config.toml
color_jitter = 0.1
norm_position = "pre"
inner_norm = false
widths = [48, 96, 192]
loss = "cross_entropy"
residual_init = "none"
optimizer = "muon"
momentum = 0.95
adamw_lr_other_params = 0.0026
warmup_steps = 2740
Rows from block 4, named by matrix and row number. Rows with one number belong to one channel. Each number is 128 + 32 x the weight over its row's rms, rounded and kept within 0 to 255. All counts start at 0. Numbers have three digits each.
# convs0: expand pointwise conv (model.blocks.4.convs.0.weight, 384x96x1x1), inputs 0-95
# convs1: depthwise 3x3 conv (model.blocks.4.convs.1.weight, 384x1x3x3, trained with AdamW), a 3x3 kernel
# convs2: project pointwise conv (model.blocks.4.convs.2.weight, 96x384x1x1, transposed), outputs 0-95
convs0.228:095041082126123094110103055128125123135157143108144168107108145092092091119129142103165190157114088134082100083176134140044167081133138116077164123156150134108123165110185136152132111094126079166108138109095153165143129135121169162079100133129156172063173137111131097094102117146155162074
convs1.228:086131130139175072118086115
convs2.228:097119174101084177107111176116098132102133149146096133136083155090163103107112144128176209145129102149084122188105135149128128159070126110123139155164156103130146056155183119104082099106104100149134088156116070053112080182105158157168066102116138107147087117118134142118139132199156118165
convs0.229:156099127167187162140089152142125080142153072143141112106114141094141162146190117135132099077146153129069087090107091109060125083070116106106173097144129147073204132139177148109140079104153111122083131114141178151064133113131109141126141131128126178141142103143179117174134171174055122158
convs1.229:145183124135121122167151067
convs2.229:117129102085141125109118086117158102185094109151049109173091148176175101162121082157060143093150151150185153104132099125170166108140106141165138121127038158149117098123075171104132148108126112088168120111101116110208093095121117094113116114107077142163115176159122100117169118153177087104
convs0.230:145141115145080143131111050168076196130144094171182157152152150142122121129126097129105113125142151079124136124098119135102120145106129059101164124143088090071163168135144073094099182065123146118191093114121120097193079128138167169196129152149101112096180121101181140082119116105130155115
convs1.230:174108165083108120131104176
convs2.230:117114049156127145138163146120090167110138141121128121119142148135061127159138158092099106127154136108143168075192178136157148167156175135070105124119109144148118150096113084171192163100104153179173125096158137074069157197127089106140153132082097116090087158112140097147150118132068152190
convs0.231:151144130107111098156194202159126095147128149141131133110141062084140109183096088124171117148151092201127146137100130091153127138105186095056146126161136120091123107118109102139140101129130162113139084233082087123159157146151126143166109154170116086099150150151150146125134189170109192117
convs1.231:129115086056154125105153144
convs2.231:135131095078192144128133112179102072145078109160137118154154125131118168126069185152097153086111216134123189155137126134151206163154088124109138161133143091107137102145185137146178167139121156097202142117137092156117146113160138151139138166106123143115067080149125199156151161158103126106
convs0.232:114117112123130161086078161120152141129141081172192145145100167134117094123121139101134165121148130146122120122154068102099156109115154139069153124187137157095153144081217125128185075116114180121188084082092159157171143062148181086067144131089115139165100072117143143090122114129158145151
convs1.232:157118161134075135155079162
convs2.232:173129168175129166156133048163186139164178076194125131117121128133136103110185138089126135137147089130048077125129113122135169108099105146120075176130120070157107158133110137086135116099088148115109170099099193143113146162121132117152088173114109105132124070156175123186151141109183150096
convs0.233:133162112107135125124160167114091141087081186098173129115159178101126143136149161104130133127133166121116143118121112168139123170142094162107139100078100061117115148177132157168138109111167065186126086160104175138103079132091151132124178177087148180091123162084101107182139036180136084142
convs1.233:184137144113176163173129136
convs2.233:124112071138117085098160126117098135126138140172102124146133102103095101141080102221078156158089173138169177109133137133162159173121109145127122158162108203161123146115117076107157111170130080127192151116112108175145179169135115101129153131108144114188116183145129205122072088098155171142
convs0.234:143109140145139124204125155162126124133135165084145105111156117149137110145147055075165105024139141119121121115172140135138093174108139117184075151132101125195077093065113110161148138110217156124136178174134078122125145071145139143143152116142137114107116116191134172091114132083141145101
convs1.234:126137153178192147117166133
convs2.234:121150133123091093136202117107096128118122106182111115139133088151139212113140163150112170136149164183111181179137180108133090157165115138124156114145227089134131133108143120130106170080124131135112068148116153135122127124110066079181142098147132048118132125102167191100144134127087120070
convs0.235:141182153101133121138127175125145089155131084133118096105162154141183109100162093061127128175103122077097098152063169127134136082144119077131115081095137124126144165130159126157045160156151152100108175097140091121134154148101129178118136176183065179150137093153131188144167125060095110115
convs1.235:124136131175208114118138116
convs2.235:137084193158152118145127108189180110119141133132118155104138134088072116146112128128101158170127158096148141094127106169174122129141193159116125140112095191105084106041100105121140097138113136159127103135103091084138157079122097139079124145062196117118132174103168111113079120126156218084
convs0.236:124141116167107141139108064149143169171175183125071142100081136102125102121083096124122076194174154079118132086149137102190127122145105150127090126091086102153179102108158134128113181153118132110151073092167132173129114177082149127161170163077132151114152137159189101078156121067142106101
convs1.236:128115090045127129109112116
convs2.236:134137066112166119140150075185143106162146162152146135171101159068119110068109099103155140077140069108172155161117056157146192104075135132129165136146135107126118140069153146150130156151141114161078146162142115050152169136141116123149097142150169134144168131097135128124223141074106124100
convs0.237:107142099149168158201151103128120124085098168094193110116115106146112173138130109138176151123119182175097116153092111140125081117146141104077151093184118101142130121103089135122066147053080132175149074128136169144116098142166086144128129177129100089138215176119169163134132066108140108107
convs1.237:079141153138065141155158138
convs2.237:153139109199151125155196141182082118121135120126187147119103062225089112179168146077116138150110086096168143124131140122153186160142099129088166148113149143150148168151078104151086139154099144143172128109094140155117100147151091165146097170117125175084157116095098122153111084095122124188
convs0.238:030168168166130121112127161129115148134160164121142163160126148127124150072086084047059110119108130138134194154134145131169104107137078131135166101127103070167138135085109168176137144140120120134106129110191171128100169105126156159061151105093114130124093167110096176143138181148148179106
convs1.238:108107134135139060080102153
convs2.238:153094103109170210174159131115145081158151135073149167074127139158138157092141141217165161130123083092088096169076102135169186156141189133120147123142141104128112144116136107096164126136175179201145111113138114147139156143142178145097085126178106096139122111069122097142121132103143133067
convs0.239:124144101134132129100077111115164152110128171117147112081133144088135090126118110132098124088171132051123135165120156169113080183137104139185124124133123114187115191115184074134114135103149197115104162142183071125171149099104109120106064149115144200106171128212129128144123115107191101114
convs1.239:133155109094187155155087112
convs2.239:102178140141162095106123175100117058101132122138168100106144152191113126153100099105117113120081061142096121148146148113117094175127153141140154138096155133125132153100101155137119135167116153125135115139158105113121015083120106151069089103126159096152104109105084156145210043125136203116
convs0.240:120132067149141171127159131157092112086118204206093140121137060132166141102174095083148153165138113167103101141085139176090105120144143128139139120169164048126104142104167193177168155132123132094111081098132126142170152165108078139131043150154098113147134139114120080146084127147130144111
convs1.240:159113086120174117136158073
convs2.240:108112155126094089155114153112152110078191089126158119095167146153140131107103119160143126139085159164057147149180144127137134172100119162070103099122111151120150102188094152102165104170103142131204057130167123155099123119139082216155154142174131126127107076087060163159100121114093142137
convs0.241:153113137113162038134114156140111165128140141159154174103179145156162155070119142120181146131134129075152158125155139138113087115086129107142214102098116141147100106182055120105143059115144116154103151164133134114105085165096137113153109078088162156177102145166152080159167141169178079106
convs1.241:140103082088099125151098079
convs2.241:151126101143154168124095130066161132162081116174179164143150128118155096133177143110111164082111115127088182119139146131091144085140076106113203114126207154138132117219084170125134097119075178158067163164130118139113101147129111122087123086083151109094106161105161098133161095131106156168
convs0.243:147123143148120118150087099101133112116166153152172129112163102122132158062117117092113086147148135115142203113137115215165178097103174093119158113190114115129142092110119134153161153082137108153156102133116100172176161083184093137119120097162085063161178138096086060088121097168175115101
convs1.243:089091120072123101120099090
convs2.243:171109158166160132111107094161175102162146120095168105125148123128121111128138105077116121107172121105132188130153137198147173117147108170175148167216125073156149103114144125113135106132190173122143082141166067146126144071197150085104130111116119082190168137128153067094169129151162107114
convs0.244:098125120159135099195116121138119121147091137155118123136191055099108205138121094175071154125123130176051109138132209166159131177140185099177133111168107137114126170084138092104120194135115089145115140140125142157123089138102171097143131135095155147193166098177109145101099091137153120138
convs1.244:067155171140129159143165141
convs2.244:108162110109060172154134106051126126145137132123108121083098120081149087161119175137118155131081172141122109144144091103143201137107158197136163117183067161140147113084151118130117109109100124119093194139153095114069181175143166136142160136132124081108145137054115160104134146141171172076
convs0.245:179179106169112110048100053119054146118063180144131093114178089129133158091099146117085159140123155127152145108146139169210187117110182146078172108177100104130103084146086160104137145149149117110121135164090165113107125166117121167096120090091119110152155141095135138118151096127113162138
convs1.245:079134158131062147157119143
convs2.245:077139177094069128088105072107099118098106169155152094153160104115106140090147125176135140134156135112188107092126114085116156141125190129153174168131158136164124175144105123128136114142062158135079116144054153137106136154216141155125087076110126057099129152083139143150126103137128182067
convs0.246:138103132172143095080131131160113144096050166114166133155125118129144158167135156185131111056144157137138116092160183155106129153126102145121169099117132152123045107193141104113114140127177158095098118202115163100154067153095178173170125078085110108155136077116093074149138160126156107149
convs1.246:085098093088125089101094112
convs2.246:179151089169089173086181135138146055156126103136130157141120143151137169142148113117104135133147149094164055093149139061059172105137085116150180102101102127143172082169153109091073130116090123104147112075140112171122149112112132108098134185091112130153082134074148191139188153162137132134
convs0.247:083055121163159188151165093143093067176115127073147157087152126138074124192079127132119126193115133130151119126093132140121163105127062158124126179121091207121192170116150142152130164104104130085179088155171116108168162135108144137093151113116125132093122136137148112189128078133126107092
convs1.247:067080100109083129130126139
convs2.247:103120107162216089135185118096153110102109139128142133068078188061092101153108118195145084126114104175093121132130112114127167120141129145137138197139085158085186144061116154140133087150113140119158157135114132137124070093139105150151084147082180097151155152163148144136153084125166140070
convs0.248:116109135123143164100112105107156134127122103126168093174138111146132142173151122105095133148122144122169087129110084110127088157110108154126141104146126152168146191139101180155134151065103154129110137161131116168068198076047145072112075152121100131063074122141173150141076042156089073121
convs1.248:158110166108085113170097166
convs2.248:170090126182085162098118135108112160155134141119128104159164134158099113106130039030080136113174151145146092123129134103111104144120093147111130129085070103206135132093143204209134108099122118103143112132072125117123178122150144114135139131144145151049097176121157163162140102108096144117
convs0.249:188173200107094107131146128097137105124108129132106057179112141094095118151086098127104092189123150157113179166090196103142201117121103154188134121083135183171150120075152118143078136140093134116114157159079153089092142095169131151148175136111161128103136136126126174132155113078100179119
convs1.249:120087110085091095104089102
convs2.249:117152165143194152145126053188171094151101099124046161098206122138175128150180157156142088106135191095115125141078114126138153098137158147142120155139139154141091158065073132121076176128177092155122105121143143085125188132098143085119111111145107121083159136127102110100154090150106146153
convs0.250:145071121136140108087123112121175122095138142157128190138039110091132123139092177127144137156177184098128198100121183125148113070149137207108116144076093166157132140116134151138182162097133062143145195126109081145109171112140119092097125097141100105093190138120167116105134146104170140155
convs1.250:177144166105115168179138130
convs2.250:104226125163116127134149161140135118128086142107107104168118152117132136195090045157085124122146124119100102132159115168137136153154084145105106083108183122132117070168119100157095137096144119137119122156187110143139136094119099153122124114141153214220143099099100091133046150167165123129
convs0.253:149128074194163132087140121124126100147139107134177105147057158140169170167137123102139083110146115140094098174142115077071107129120101122128111162122108138167150071048176138138110066132103118090092127119163143170088161051103159133141118096122115158107093138103175191116132081084143145178
convs1.253:094152146107074169167136151
convs2.253:105118147141162115154160126129144146158116084099136154071134118135092116146161182139130102143134152168181135098131203095074095141174100138093101145129071112107163165122083129087185088091104100090095203109144101072162116149103104162146145085167079117179125184121107112082174149127064138139
convs0.254:172129155112122098178131143103136104108120132121081095077141120119114110109152148137145179180124127130085083167078091114091142057151116136104176139150063113079119169085114103139088176189098096149132140085150108099107138076134070174105134185172122132180110105113115186126090070112119136068
convs1.254:143158153150183167158163146
convs2.254:130120144160145076201095141166124121117161148116097169126154133168084128164080136137116148118109192057152131098130115206111108103135148141101072125101169155164109161186148188128113116083136158106165074131044094138172174110120110102095110163118143135131173113138074079090115089120150114116
convs0.255:170187176164159155094114146122099096141179127157116168139136151186094176101200099123136114159158123151155100180131079110064142106155087118138137092130116077133177102164138144165082087175071096163096153156133122131076079079160103118128102157157086127091099081099130129116113126066114143134
convs1.255:176149179158139145155161156
convs2.255:128110105092151184146141095129135147157094151189098067106186172109143131150104087116124083127175196108129212100100114113120068090133147117091110188102103106093216167126136132133116135038148129128097107119120153127147135104137103149166105170098141100160160156146092079118128134121156163098
convs0.256:174179113088121110180116181130137135135110171150099100102169116173188125076121105064102073134134114106107118209079144154133184081091187131120180152164131098117118144092145119128086109152083161114131134119120078148084124084139117097141155157176093130101123119124104218136105123151166113094
convs1.256:110158140095111135186073122
convs2.256:138161168110164085166106132105158054167110128130143099124162093117115094096142110146126143181194122106115109124136137120127119137173208124115077103165163075152072123123139134163115119155124155099056163172124095132120162165123082132144171170106185085158173108159089181120134152142194071143
convs0.257:188145080122053114096142062115097173182131186083097062118130135072132118128104098112123125181095086162135135131134145078179134122164102147102141150155097090147124118105087085099169090122152108122134106196147112113115129146114131131145143118103146161089060194159106149155164189113086148131
convs1.257:133166095173181159130157135
convs2.257:082144124117200130165141147105157131090088099118146190146139149207106099152173133122079119082186136093130147115168087130098169145147115108160169150085120102062196097157152154087121128156121126136165060098098142083110150110154109103111151149054130073137134127109115148134145067151108093159
convs0.258:109119140137102130103154144081125144148083067117169131112115088140048164169121036057046132092149153138136115131154119105150129124184088116166077077112091104202140144144121095163145170073111128113142108129103103095114130150159155111141154125077152168152126111147174175124121114080102151123
convs1.258:152165143115164149130129056
convs2.258:115178118160146146134065147131115077095146170151120114131118173169137117127114191112100162127124148110115122117110147106040107136172128111178099114070159120144131141187174137103154118081129081087136131132163118149183145116061147091152097085161123162110170190120102155108073204125131081082
convs0.259:191106118087113080092149164078155121093159130127157087154132149050107141137116119131113148178093143145077153104143227105150150147153129140080065127099171206143152093104101088121139143106102109128119152119108160114147104124139184152196181094106187111167139120132167130131139114125109114073
convs1.259:113170129100170170074131132
convs2.259:081118050128120149121120105132085096122122149105099104071118153146127108103142146159074082058081074083176110148150080139157145090173128210113109153134125104094140130160155154154177153127223115091169103156129095115076146107107127117096085149068133115124120130111105092171158132145106121162
convs0.260:111093124137112184117178161151120171149117073125171149149156133142106125137064078138151060102119210163097147124143173092119104100191125103119111138172140157103095063114129121112131160169130127176165126144113135113126092141125169136092166098203137176193093156126187163146101123134068113120
convs1.260:141060161097138101120148094
convs2.260:148196171092092137061131163166174156120162134134140139139130099141130114101104144104177104118096055110034141140127101116166133173131114154168146103141117115187129166174171145151133105177110137096121103127072161190152189151108092122150138141171100095112078104115161168103137137076120153177
convs0.261:106097119142093146160113135141134088093180131104166174126104089112098157156111088128158159203107160073148106082076122095072121138080120070112162126152107116142127130176151129134088130116107121153118190126118171165128121136129119118101092118128053076113160139154109042132118137083078208086
convs1.261:150152184169147135147170156
convs2.261:107144110113166189107089110117125119175076113168080112160149200149091140094145154114118114113138208129126109137199095134169178122157116164159076135070150097129208145126143161120106182126157129103120054103109145140165124095164109115110106126068128130178115110119106168146148140176148075106
convs0.262:076098159185202143150137104179131111144154127158124141098104093112167071134141064142120148134097166137065119092156133158094087140082151085125139090089095139118144153200147188068130154165096092118141096095103167166151188071109131081121071113127142088131095134113141129131143133154110155084
convs1.262:126072116081123098108083109
convs2.262:099161122064111087135138196112118123150128152114157107135159129116137128174145137180181086147102157178112138164116167141097096228111109113157161148112167069134141140103110132142151188107130047111153105104128184106147137120143132159238112139098176092146143126081087139160126134112127123142
convs0.263:139151144096131103046145111101185088183163131129099134096116129132116134078105055101128123170087125144075093065116137153144134178130133178106153111117089097131131144062127122159113065134077134113192168109169112093151135118156195120099086121128101139109142138142118183049135181120150135111
convs1.263:100127116165085099063135132
convs2.263:119151128100094106121159148140130096100119117110142131111141151141161120088095107089199106116107135231096104190099162172141118186127101116095147141107115135122164119078090176116162070153111099072144167172124115159132115127137132127139198105094177126217124132117179071156146172098151120160
convs0.264:119123102099092125172123172142113190156134157125119127124121145064141091145134049123120156115121128148183097145088147112140078132136165101106073123095153160214091168146184103107131104105179140118156145186094159149099140129114088122136116109144169109203099061139111168084082152074145169132
convs1.264:165104177154160123148130179
convs2.264:172119169077131095132141166151205146141168100137080148089149132065100077128099153133141089152104111129154152101074118134154143135172158096190088135136086155075130161104098148103154122143165139080171155154172185102170143095119132093086162137102158185086103099087170167116143118123153072152
convs0.265:138157165132133146164126152128093181134122127119169139161143116100110138144097072061115132083154116078147118091134142116172105175094136066146147072124148104154068142136165092129131164110184191132160119145145170170106126151124084148160132077155159063177050096170155150141143156070181130131
convs1.265:166116126137167194116153158
convs2.265:121136141133157085098067174090157139181100109075158138156167188174089114139109194139139137089142166107173104093113151118110148117116110144157131164095122153075166131126133116154120117086127061071170055109133115148171176093146144117109169086154168143051112143096143185129169118099158124126
convs0.266:160114137137141122076163101091124123167125033151134107159178108156131151154099092165090112125104135143146132125113151177151130148122106104160073156149148150213151145145093171150113132141126147155145133108123077127106134107041113088151096118089117135167114130173154197169091149064172206115
convs1.266:075108135140177127177102148
convs2.266:140111080174125147191162144112178103130120200087135144122107126122149161201129145081154118081067150144072097166090143129079075127116123148141117108171104107174083111156167083053165127078157127099108137174144116109140178136136110156136181125145150099148151094103087118093154107128076165155
convs0.267:121149146109133116113153051170120125139070140125131096078145063053102117131118135123144119095112147143125141071094120143113121122104133192111108093211120123081214131093158151118166104162189184103144120113085139084160119148117155147116092183102129132082147088093138109169092106089159139171
convs1.267:098155146086178109135178125
convs2.267:086093103113117124143119125102119107094122120219112170148153138087073099165089168184165152135109147164079054054139100100129110110103081109099101103141073104094114166132108150173126148138161103105116065076149118102130195127131162099122144131206179130151103137135088152106137140107096142147
convs0.268:131089171161152150137121122175069046126122176135099137120132047133127111135158126115191159138176140101074131138133126122067104069162126147101133121166110085135110099131130141113106149110130089152190086112083177120138178122170112119154123156107097095107136142167080159206107173124186176137
convs1.268:110091109083102079115092103
convs2.268:134142102167204107099117138118109169072120102154146095138146111080120173186072151192114138184151143197141156184185078085173163091129112136152160100152086067094167092142148113128186144111098151137162158141156156150164121109120126165164121173135128108101124104084163148137155092128150097149
convs0.269:072127091094149175095127113121062115125179121145148133133108184097201162147134109106147108115171128092059105081140106129098134118116145169160162129126151138144111094115131132166068150117068152125141213077093192107109210146129115105096130081094132157124128092091140103167158072126137130146
convs1.269:116098081121171162135081102
convs2.269:165104140106146111124135149119135178085171174071191133190149123139095105140080145190165107108114099136113159183132115127133108172148080153118161090098121047099098168109130086089095159083176101134132162169181123092139083071101134110099169093171145133137121158134090117167141139095087090155
convs0.270:057134114147141101167107111156151149135147149113154179134102173179082155084155142079136088140106189161185116091116098100178137147185163110100163107139090098133150184181159094152130108093121127106088113119109072173160099115159151181102137126103154186155141152073166179121116127098163090099
convs1.270:142153091100177128067120127
convs2.270:226133064114128142099100127150167074128146157140105185166138180077183137138148113141154166149085091106120184047151117092115173135102086139114158116140132105141121098134126079116127130078142143169064111092096125130133204084146168114137144125152154124183129158139112142131187163152117150131
convs0.271:152179100114067157125075125113109137142100141096137104148102108080117095081095121089125079133117151121106107130083129111136184139108129145132184125100191134107126103120138125121136088096174190090190125106038074153098128108132120127141083159069111091148206151139205113137183113119147108154
convs1.271:093112171157104101109078157
convs2.271:118154136153120127182080056134084175127133142140123185089132145136110132166107155102139166098096171104134147128124117091172162142186152150152144109175148164081092182067091087169135106137063124194095126123121159114083135192106117137168105148118124101157126124082201188149101115148143091109
convs0.272:155162140069097171188154176146165106122162124151027116082172099135165183085100161101144192125162142163082114170085084145129122119114127157125144104154113129113141170099132183134127122173142152111088145085076110106098159087116146131105119106187163199110123116132121139123140070105133147163
convs1.272:154161081080128152087135154
convs2.272:145129121060095052175048142140162053136150163126117129168181138074120163163092154202151201137114146139073109129099108150100192186135127106116142148140170107078125114127138123132114128133130149144138120091139131127149159076167137128102087146107187094158180093115110180121146136130123140107
convs0.273:144154099103108137149111120126202133151132088141088122118152125045159130164130166173100168149116104138103083108117092174099096085133183126147074154150120133094144105106076154109126108174105111138087176122089057051114158089158171161122119151162154132146155078140096184090082126097142143080
convs1.273:123120194133098121185122103
convs2.273:188123126111121161168111160087173142178131109176164136137139127113058129159142147159178137144129109160082082146096094164153206124094145103136127136151186124130114161068103121169127120194118122117089142133100074086069151131106114149157099171170222118175132127115151168138116072128150135134
convs0.274:128106134092160120176163172137117120063131138084150131077110078093203159107118190141128130124125182120134151183170139171154080105127141117047139098097143070143093154154148109169137155078105141148172122158069106128140086110112137135162175149143144057117167105168094125157126160135147079104
convs1.274:137176118179114174124159157
convs2.274:123101114187153105130166116156112134149139151173150147066169106174159152191144108186138168149110098099166075113130149103100132112151107122156167112096093145159144109146151079116134083108116094169149128072108151080176138122112097206123118154150106174078136137056117142078089066116178109174
convs0.275:133142109172121076192156107145090054119134167072137160118132110113163184091165159074184136123161148158094098078116101131130076105139162154104097093155137141147123092065088145132078122118158034121147130134092128161148143131139126139159104155132097156137139141136122082085140143146146226144
convs1.275:093155166176127123164104087
convs2.275:103140128108071115085194139110102169166181127102180143106077159163126117107130173158137164103137104106118114078208176186132104170124083116088112119113174173090112148147078129078178091161142112106168173127123146120144126125141155149124121102181110164062153095156172114140108131109072171147
convs0.276:098093141132112122122115195096147109093119129067166140170023154175081078092081150130156118132095081125173141111144098153155092156092158177079134128154119077127143097173180166159106111161099142124099132143098086172127129144161100117137122195165073113130112138076140080130127126117120179119
convs1.276:116156144158206149130150131
convs2.276:130156125155134106124121107108151142096106129177030061102153117075170161116179106141111109152061160219130165135124148154171146148147144102169085140084138091103139131098137085118136156076111120143084168109150157095161126116074204085140172111093175134104126125145136182155134126105101120118
convs0.277:148081106229167177143159149073147105105127087142171118136092102133131115068148162107170123167065161177116067134154145161144097121163116114119164087114136103106159129067047158094141120110074111117110129127151103128138132145081114156126126135174093151123165116166171157188125134115174106161
convs1.277:153171158160141170173154138
convs2.277:170165138126144131146112176163140147153145112086112149157187154123101146109124093136111120144135143104209170072068152131150129117240113118140138078123115063156149079169123128170098121122145072131145153164122132081086136127189083098148120150117153083095131181126081140102181123100102105155
convs0.279:115111118168138166107120081116122078111118167096134183072075126144126131165150067112102124119156163123082097139138114043073127124069142180147152145111096106182138113142186078168111099156082133101152134108107133173097160124108062114130068136080059123095116113122136116124161186103110151150
convs1.279:107092099091147080109084108
convs2.279:154150114143166067184166108165196107111134173087157136135120153132151126075150132180173167105113159186159157093114171176085128157157125099168146113108191104100095123096122083086116166078121117128188103114105107166174165115078109147174104115112144086138200108133109164127119132123160096159
convs0.281:108192104089168159119081121086120187090134206135211071179103167171166138165098107096070112089132153091088088160087096143138124100117134171139120135153100102156111150184161110152139163185116130110134147116171160123169099117116131153086125137114099131074179087150093129161120114124148126137
convs1.281:104104155184182158124113115
convs2.281:093124125074183109145153136109126128142074118113155145157078114090040109149123100139155095164073146162125101087182106156087130129128130080125141178104170131110160111120119114086106142131164165117138115176110110137093104073069133160098101128070158140132113115172092162060203089187113161143
convs0.282:125164134190086110145127148135171077092129135128137139118135097157148146105121123198146215134143134120066090109123123067119126115142151140172117118179164113132118148123129206141159153151070097150119110122126119053113147059102143203159092129129105163095160164144151100115124084101175172068
convs1.282:121151123109142174057153113
convs2.282:197129146131164133199082087130179086100145140151104143141143116168107130153151170156100152130133091102090140103132084146159095104138186134184068119098116077125098155047163118157120144149145151145098127130155139201165212108115117112088093138153132157161163091127143189105144167156100137101
convs0.283:109148164144101140127117104113125135111112167140129101138156097131201101127165105155106130113155105150148123112064133168031116201138093108097098111184155136094188128187119179140110125177108202126129132107084141135162088195088095175128159124206154180139130128155130117164109125165129128133
convs1.283:107100118137135101086059105
convs2.283:093139090133134110114098119171123126143152104135175098127033128104084182140087126111160166127102189210092124148133161070084139135141101101103143162173183123145096127175166157098157149078077122136119126137118128062073136145141078121132112086109102039117099130082109106144141109140128126150
convs0.284:127096203102057128153140120126103146134169067102136121114139136103125103106128171102152065105121209119126126080128120075162164145130082156150096065164099162144119122128136112157153099098032097123188154129143166096167145142176169142131123120121146100100083147114156154150155179157193127130
convs1.284:115147139057122104172102109
convs2.284:121165119072168121094096197133058107127095167128076098148149140136134105087067080113164100128107139110155134075091127128039129094165164105111125121142133134102106121145193125125160122125100186134121101164142121100166057139135158136115113097120103114172107116129159118085153066110175179063
convs0.285:143141200161161150122070064179160126125112094134198163164153144099139192149175099169141138148155116139149137141142120099104120135102121177111187134139080169111199159119156142142137061125141161105062110153186113138127079143140117128072130122144064124078097113117133125080084106157100112136
convs1.285:157156146149066147167146155
convs2.285:118143094138116115155082083120111148132135092106093087113201179130120133104169066153121093119195125139174111149192116184063132117151131117157104197077101132044172164114155100145152157060123116073093114138170131146097113096141068147155109167116102108134135147115116122163138149082138128122
convs0.286:107117162121128113152126143115085117056156178137153158148134091170135165093106142148134134144151146117139167152149152145105133102057190147083136176128143099117115151158132086185078138138160181117145156192088116156182084130167115147132121117139091070122209082116102064059082136129131091111
convs1.286:135174144183151160138166153
convs2.286:180138118142153138154114133165137138196114098114167104151141146182149116173194137160122151151081147115140067085118130093094163128155081075153181115082142157080179108162130091145105161128060117138152143063105142119071153082089081154114138169135108162117112125078122182127151084165140130171
convs0.287:152153105133116097115174089110130154159164121152140180154157109082149135093157127065070102093108133087119114120079143098098165068145081115148099118126153108144111061141125134108175041125091110154112104101124123189176147086164143119106111126101134110066124126141199130094129104177077201133
convs1.287:090099093133098162179102147
convs2.287:140165097114139148095120100097103067152077158128118134124105153171174122169076132082161109182112113151160165166116081098128138163165114130108124101189110134140131119159166120106119121111153112090097102112108151085196081210168182114125120081087063113080132083125132144121134060088175153148
convs0.288:112104073120103139128138175105175059067094163142123118095159118089188132089111151153168170159124123172109180120187156143137110107115169100072103124145124145172158115085115126110138133150153114164135113196070099049153081161153145128168068164127105138094160085149117158159079125154140122133
convs1.288:141176071149119103144158093
convs2.288:103118120169071134150122137155082182107134094162150040117132115150114138162066168093089164166113175139171126183080087067157169175110162184141121116117142116109154106147115124105135120149093152142188130103031151098112140108128092145131121135107143126152076112067157137136100099171100111156
convs0.289:162095106160125126132121119121100145131157129208132089120132081113099056110076121122122092178159180112100171122164105124107141108062137174145121165077163171055091192160135135111134106069103132121157141096120055169137156114146134179130143099121112076091165113125140105140147100060143128085
convs1.289:100129173077094138113103169
convs2.289:091187118121143166159157149134115136195089123142092149139164060097118146144112091092126082093174186131066131080152139160124173121113140155164116065025126158097091126158114118123114102076141156102112151149168126134109095121113105132124159153134100192185186114102172086160116135143141113142
convs0.290:160183162210137102205108141112125095154161119142144173076135089102116131109138117103144163096125149134095186101113097158144068118133132172109151124155178072129119178107165151182167098141152121160134155091135161141061154118105176201154182120138144112108154108176126174140159132075110112124
convs1.290:133149107110148113055089106
convs2.290:094123157120120164118109136115152108124103174107083134145137115110154135108139152114216093147121062082091071097111073145141135081146094103136064082076159179096126080150138153086120131146213151121162150099127112126169139112121174128146111139210149072146140143120140178128170136113197129125
convs0.291:081095110162218081099118090135101112095118141128166140136095108096175179068157098146153104094127138087163191075116110162159082156133129085114122123130116144167130144081130156163120190150114167155126091128107138127117106063111146153164124116152196119080093123064083155175122130135172167136
convs1.291:075138098074154121121089113
convs2.291:198139116119163153152085139139119081162077118086140048115135157222173133101122165167180134103121119169105013107105102092132143105119145160087084097093140126102135147141133141143134130112174102113114136124135140132083132186139144117112111118117148064179141139159164125165121124137154091185
convs0.292:118126105124140130208152168084108119107169116128111128067091170200118119133148159139135151108133097113156090056102155150135142143130090141142216164073118099160123092085172129145152118107143195153145111122148153148206116119127069177111073173128131148131147076077155089112147155092115125143
convs1.292:071158154117133122170121079
convs2.292:101139137116067162131135123127122128115108079135112206130100136126118139061186145128124156188123083170061122187118133162179128119096159151089103150084143104093141136109079161090154126108090126130168112120076166172099133122099133138098101117131108225124078095135174188141120136176172152105
convs0.293:137143206123103079156144089170070141188130153104139148136177096146094105142088085068153126068173124084127142093121162152109102135147172129155104062185175183165091105078118098075103110111207117110153099135112145142125149108141117128129138093106154083128078107155112153136115136174139164112
convs1.293:113141121156210146107151131
convs2.293:118105105128167117121140091110135169140091096156083072098161102133184173150166124132075104128083140185138137134115122073118125115144121095077097145057144105068185172096044118104141162086081101116113103104196130089127078114115134077155140133105132163108169163150149110118152092107104077110
convs0.294:069111103162080131122125156127160130072119097164117129098091074077079132113066129139041180129188167124150141100105127161142158084152124120157117107059122143115084146155123123113105083079120091189105161094168090200137106118144134122109130106085141132140154141081089125156107089074100124150
convs1.294:091131082111176131096121082
convs2.294:172083108088146141115061130103136171089139147097118102154179127156140095066117167133133137111100123150164183144159171136102113147168177134116193137153079079144170125098149152141165163155112116125152122194035169077125158136145138153116081098154133085133134127168158168070137109149111162080